config.toml
encoder_arch = "preact_resnet"
n_mels = 64
text_encoder_width = 256
text_encoder_norm_position = "pre"
residual_init = "zero_last"
Rows from block 5 of the audio encoder of a small contrastive audio-text model, named by matrix and row number. Rows with one number belong to one channel. Each number is 500 + 50 x the weight over its row's rms, rounded and kept within 0 to 999. All counts start at 0. Numbers have three digits each.
After each channel's rows are labels from the 100 clips, of 14976, where the channel reaches its highest value: "top examples" is what is common among them. Only what is clearly more common there than usual is listed. The data: notes from a synthesiser with random patches.
# convs0: first 3x3 conv (encoder.blocks.5.convs.0.weight, 128x128x3x3, each kernel summed), inputs 0-63
# convs1: second 3x3 conv (encoder.blocks.5.convs.1.weight, 128x128x3x3, transposed, each kernel summed), outputs 0-63

convs0.123:447508591521484478482570471546554510529476350475409467468408432474464482466438521458562540461462508499481473475629522444500498531553435501482564479505480525460501484523442434471498454508455471
convs1.123:526542481526503542513432477483485502471512463557563511452511497503528493498473580501243531513480502488548496426494529500487568460510477464456461494474488489511450502449442533538457577504521521
top examples: tremolo; triangle; square

convs0.75:523472542472550551489480563514494454464420499459466513541567509471583549468425479454519485391354486614498563471460502490500530532527485552527563388516554432481455461571512507465440482606459470
convs1.75:368492481419432434405513600446445514501424527432477468588547496533563475518475488555617457447558481556441508507505552558488447440443473428490546463495494545418532502526494603495499386572503440
top examples: vibrato; triangle

convs0.24:550488492580513492521464507449456504475404506478486561551473547507487471519404425420489365481426435511439451444471458448509505531469444511498524506546506477531473478543461405491502435626497507
convs1.24:447460457521453459475431525527533579584466470514514559493424541517473476465444488467562451465578574495597611545381449547541485481451473540522473512476552486491521504554547607494482521531467482
top examples: vibrato

convs0.26:454526505525526574551546421578458496473471519422457318455474497526560429585455531524566529502555478355445551454552496436495530512631521518458459475431388544473518470541499539474380463514542472
convs1.26:463480459508444585532457538501433537489578525413533488504462606505504479524413530390429461629501469483479508479476534504459563466436506572619503536538488581559600493441570601524526558570544455
top examples: bass register; hard sync

convs0.85:364506519598484438526457473493481497491311575459440408460385454502467520571429474507555473548573494477457438545531437572458398493520456500538496531483369470478536566535478516470466482500466430
convs1.85:511484496521403551492470498502513417500508524471468478437488547491365412532454511531407539543608585415524582426493530437482502476465436486503559439572519522570512501532459543497500577468544556
top examples: filter wobble; resonance; drive

convs0.93:475529526489454510468477480526531573490486472399503353470506435475515430477495598511423396353417589448449426507373473443480451498501462472513494480461527532548421481447459512467477512534485474
convs1.93:496425448516479562528513474485533415486488454612475544481515562499536586530549447521527399520474585405519425486521452564479505450510516524516484494589537519536520587497541409506554525397532454
top examples: drive; resonance; filter wobble

convs0.97:432340482479442456572518423400493490427447554504449474570546568524485499508403472454516519560510353459514502492529511483472474557454445461534498516462490482556504457539452528516449594521451380
convs1.97:484540547513495455476486480538584495570547445467531537384473518508510486457561502514482516473538583471517536504503501496474441511449480477459588475579490531452530483482483480546545517504506624
top examples: resonance

convs0.52:450468472513384413566495515469493536484370474472440531447506520542391384471422510469463495522524399459507506474453511392523493491485512447516527535561500456416541385469464485524451493566423465
convs1.52:480496547503501435530471522507540535512513449556487532477468461541464518455551394488551611519510436431510438541528518515508561516392515462507554524424502567471528458521491456505474493392441651
top examples: filter wobble; resonance; detuned saws

convs0.105:365538501657551531565498451482543549554638541443495613491476631487521474471552488520461576554557548579597587496532445446354455484457466482508511531465390573589617520485460509543478535477534480
convs1.105:522494588463504459490519460460468481541590453431490532489554523451518397363577528478504459465521519580564656507459547500355568557443478498462538488506489431484564426568508492528588528456458469
top examples: glide; pluck

convs0.117:501496527530488496486607498503490535521484518424493436548513455541497494483445507544339472488485512514386507402531474453459592507532482523478543392478508537389501451528399505436523412426459484
convs1.117:553507487580496484538395467541539510469523404471555519475526478511459448522480562475377506546450482525524449473462511405480569525540441434454451492469473495534474496448384503496472571565507562
top examples: tremolo

convs0.102:547472520441512388422470468459471531472418468548433467548507454478508537433451514498525532320472407436523543449445514489479418428437519523502523513521452446505391436474497405443475477505448524
convs1.102:535529460545414434486479508508440456489497479509585474541442471527479520489524515498441413483531512485478393505392420566511454490572479426516518462562496526411575541537552546515457511488540469
top examples: vibrato; harmonic FM

convs0.42:453479524530492425449459510500497518549423544507538517534472492474484509491461482568500551570527408470434431536497547519518427470480446400495504679487458433535499467380426497533546539518535493
convs1.42:494502538411427463490408530424484544551491492511423459397456514548456493430488468517426515495588432408505520459483467499465445425380423456471491477457428488513495432536461506523482509431456557
top examples: filter wobble; resonance; vibrato

convs0.64:429573528539542500511481471490469473475464441464423489573505436400546499463512486480543520498527466381451481356511436478426434488521479519535554561524297513444440476575487460482475502551433427
convs1.64:539491468629446558565465441480515479479536471462542489537463513436440425490506551369426498544555498555486505498416432436556546502527451498589565483514490508497617496521508573461447510525576474
top examples: inharmonic FM; harmonic FM

convs0.106:489394471465480474502510460430439457432515523536354501562567553541548516504474475464502518564541357511471513504506504466505484497511494508540532521373565404502552423527475498473409541538470430
convs1.106:473530537491494428487513513534592513587504434475564511447459511526558513454552526511503519467566576487510555500502503528477488530401461503434585476621443565414489468531495497513552480490493585
top examples: resonance

convs0.58:496483526428479457555525489561516446403517527521451584553515559456474508465530548475454547522569520511517568386508551496470465540446426492448414531465461522572357391583459457476526546509479528
convs1.58:503564623455444487501475499434533522467460489453417544469427490515538484550506433575491459469478497494494447561524470530568445505552478484471573465598618435436614585473515527560487455448478513
top examples: drive; filter wobble; resonance; oscillator: detuned saws

convs0.99:369608510650506520563505458465587540591582513456493545526447516481476466489547515440514555566559554518524513507503439433376450494476519465574539498492346612533594555497484490573410477504565511
convs1.99:523431517440435423447515422462475469593585494399471493465473521496465458454574515409466478418528542562547606471387478463430458505517478466527574493589527491484542482478517464523580527466482488
top examples: glide; pluck; triangle

convs0.9:519498484416423502481514461488484417480540494558402528493511479473492550425506484378489525479491417504471495455517481465466514597562417510434505553380476490460456512553454414559396480498555432
convs1.9:509508571522423482446458568508479499552459534535488584506418452461479452528528577572499548455449427558484448567403551472470476524536427478495533514609529568510573483456439525461471545434503492
top examples: narrow pulse

convs0.80:447465465520497522495495491464469422502544511461467459573510517515534470546442438493544478496443450464449489459464455474510550455522431543487460568360407472487477419535435546503458505531462378
convs1.80:553508554550497454427412500566500531518460457469504506450487564539487445458512564509507484446518570529539606485398597579542441597456481502511445460571458514484501562447450463489532502511553552
top examples: vibrato; detuned saws

convs0.47:485436584445514505408511446429494577498493501413442565478536525545480463539516424507431461499479433459452402425431449450486448484514466457539576462461545439520467428454444447529447457552561484
convs1.47:570444524473448411539447504528593549597441485455446539461540535548452472483536488412463537493462507513531474543543502515544424464454472464465422477513495513549470437486500626465482431482474638
top examples: bass register; saw

convs0.118:481417488506412482582524495467500499475406497427425507518398478529389457529438490507490538557604429434530528496526517364399515411429482482497516503440459467497523527485409505510460525541442462
convs1.118:455559600522463502501487546533539518544585470521516585368583601515477465453533488504493532460573526426522527548456505447510582442495480524528593513548521518503576481554496562543496558472503555
top examples: filter wobble; resonance

convs0.25:541503465547462498504579418560477553458508542455444404460469584503484494540438476548471457477543471415480484472540453486491552403586463571487511465516469544538497504617474515475294517512517533
convs1.25:440533434475476553519497507480474435404493496482550494556377565430463461527456500489482486493399545396501529550474461446449529449420482518556437486555504450552480433458546570566571457546519488
top examples: inharmonic FM; ring modulation

convs0.125:436480481544358398491510503467421546503458510472446444481445458448459510469419482466407452432416471511453521504408543487506467433474508514541457407487482522480508549437517485435464480529431440
convs1.125:450415424545463596539498473474456439512475486499452414490545489513534524485435393611521517466522452399446492521539448512525597473459538581614431486468556437531515565483542470463452509505467574
top examples: resonance; filter wobble; filter: band-pass

convs0.51:497561466615530456559500527476489418478485495510466477497519399445499538486512457507542511497544494491516391539487516498450562492548515576515578506502466552414544517483476488538452478485436468
convs1.51:547510557524453482525457614524493484567596542500577454553515496430459440504517518442458446435561566458507616568448484408536500528521504473430395501454454482480453496531431542438583547544468534
top examples: glide

convs0.49:528522552494462516551551516527552532522520367471436453458449448520543531494486508452583568502553504512451484517600463487440569500522465481539536521429504442486506515531446386434555454512586381
convs1.49:550516490517481525514463491520510529496509447563552545427489504519510482510493595497268504462432497546549477425490515485511538513541462464422495518463499524487435497473411506540494570492517537
top examples: tremolo; triangle

convs0.19:446577517507530458571461496515558487501424533497507471574524337572382483523491516461569519547584431418499462509542486515597416347475389459492496573547466545435436470522463458457505508475490523
convs1.19:458463500412442389456477459507522508577494508526461468471459383501462468491451541592477550399574531425547569433504513471576387524599380434392474478578527554496488628516443536513466489523481476
top examples: filter wobble; resonance

convs0.28:504455578525529562468548513401533514533501507422482501497449552458434380407453444494522453475447496516396470468529406353512603551517452428390497565523522482539476492530399518522485388422486521
convs1.28:502510417535451408495448544499530556482485461474538539498529537577414376496462520436548516486513519476547478498464500474473534418439477446460494457514418589490481489451491466494545510489469520
top examples: filter wobble; resonance

convs0.17:511454559609510490531466487520539451508537510416482392530434567515392457526425515504506474547458496420428451443502466504512474550501498458524531490557507543478457422578466446518394463501603511
convs1.17:399471443544472460416471491540550554568470494486498463492466572519369491542497543399418516544555536395480481495490557513469475403452427455468542492607485542536541529493483547487520552499548431
top examples: inharmonic FM

convs0.86:438504552467476503538599425520496488473490476512417471498495517530487573499403500441480580498471510509546512336549419466521423465493479580555583443429441514500515503525516409479430421472454490
convs1.86:504483461529517500501419535492498486497490374509549522453480493501524457521470554504371529526472456508547520472503546499491547497501475462439427563523509451512478453443429516518509572507492520
top examples: tremolo

convs0.112:512527462528518492521446487470534525553389507584486505460506482511551482489392511440459429538509482559496507506495517532566463535400399451491589434516518460499538356557512485466477499563498512
convs1.112:459527473392480405483467471475463523427437460526474457472424469532553508452540499497560502411435403466557591461510519520463471557383461491462421458451388521410395512521496513539478450505434448
top examples: inharmonic FM

convs0.27:565542590530488384424448503467438435533521423466539511457595574499400447342495480492492502423498516523466519501426485489445516590445494448461486503524507421437551455413437456501549505441411484
convs1.27:530455401534390425434515521529488512536527554483417449453456451527406510514546477534516523482495508488436495570579511552432471393516517430484396506479553537519485482484491571489425531437456549
top examples: resonance; filter wobble; gate

convs0.116:521506490478494415555449538493476501457525498515557554524558519498528496475445494465471560476492482465531524391525524500467389432364415426502507583570476519512404290442477457443558484509498479
convs1.116:453475481435478424504448390531498507521510462534372512458491585569497507490550470582484499422492428486527544567499550539505399578532460502469494457483520558475539521548519553609439471427426601
top examples: filter wobble; resonance

convs0.71:449546450552492482460505489496493484479461455468459379454383495490441449497510505515559522467487501421416517454496465429585426600636495430444452611442420464484418465451406531495468517500469476
convs1.71:481561488613482536462443518464484495481502480502557516434532588432439494410478570459431446509538562479472508484464540539480524420520494490616438493524448535522591575520526486411490552543551455
top examples: vibrato; inharmonic FM

convs0.55:445488497570588484578441477529558582615505533433441596513482584498379461522504482424512529520566492572535501487443466390433431532404443475516581564522508562531608478461466451576399534539528543
convs1.55:487518593468429406437460476445533454528524471423444544514480474476476427363539549501536512480520495551501592525458560542442400586460402420456550533548494452543552415447461525520461555461485482
top examples: narrow pulse; bass register

convs0.54:598493554524494506450487443543420530485545515587499452544501524500513523453488496516454518469487507468290396434554412551510412540509461472525467456506498537538478549460504377509430418348503477
convs1.54:464464493538532492524524507539567464468385523600491409506502515583498570609476583449445460383489522437338339486555443488510537461559547460448450501469494477413432513520504503512510482439517453
top examples: drive; pluck; narrow pulse

convs0.82:486571478477463473460479513479500474478560433534433367450564354453508518440468404473533494415525458451414436494420454503428559453429532562539529512491439587461526514444571404539495524515461474
convs1.82:572551597598427541550476525538529472547659494492513458475543416421500523405629523457488472483489582526537518525479475405464505521524496525499427542511514510564471480456481508506531550501440580
top examples: bass register; glide; triangle

convs0.3:514506483584400477491516533486429536451560506449572503482385485470448511523479481519395465521434484479477618537474501506440579481431538532500440434457521459562553483460512446564539514533430481
convs1.3:526559531480577545544522495494516487417441482494537514464507562359502445420452522439589466501442519501522519506512560508399582446446512536561429497481475394491446440527535487487566492484505538
top examples: glide; square

convs0.91:474588519561540567557538549519521476512444511526544501555513406471476446543498432526500513462415526512488459512517469363557569451570480586482565424529467505498506499583376512434533401459476485
convs1.91:490506491484549529505489506484494469526564519470529473558571450508523408480468612493554444459546608561605658497507562526624501528540497537436440499494454491547485549436427606522446482665539462
top examples: drive; hard sync; oscillator: ring modulation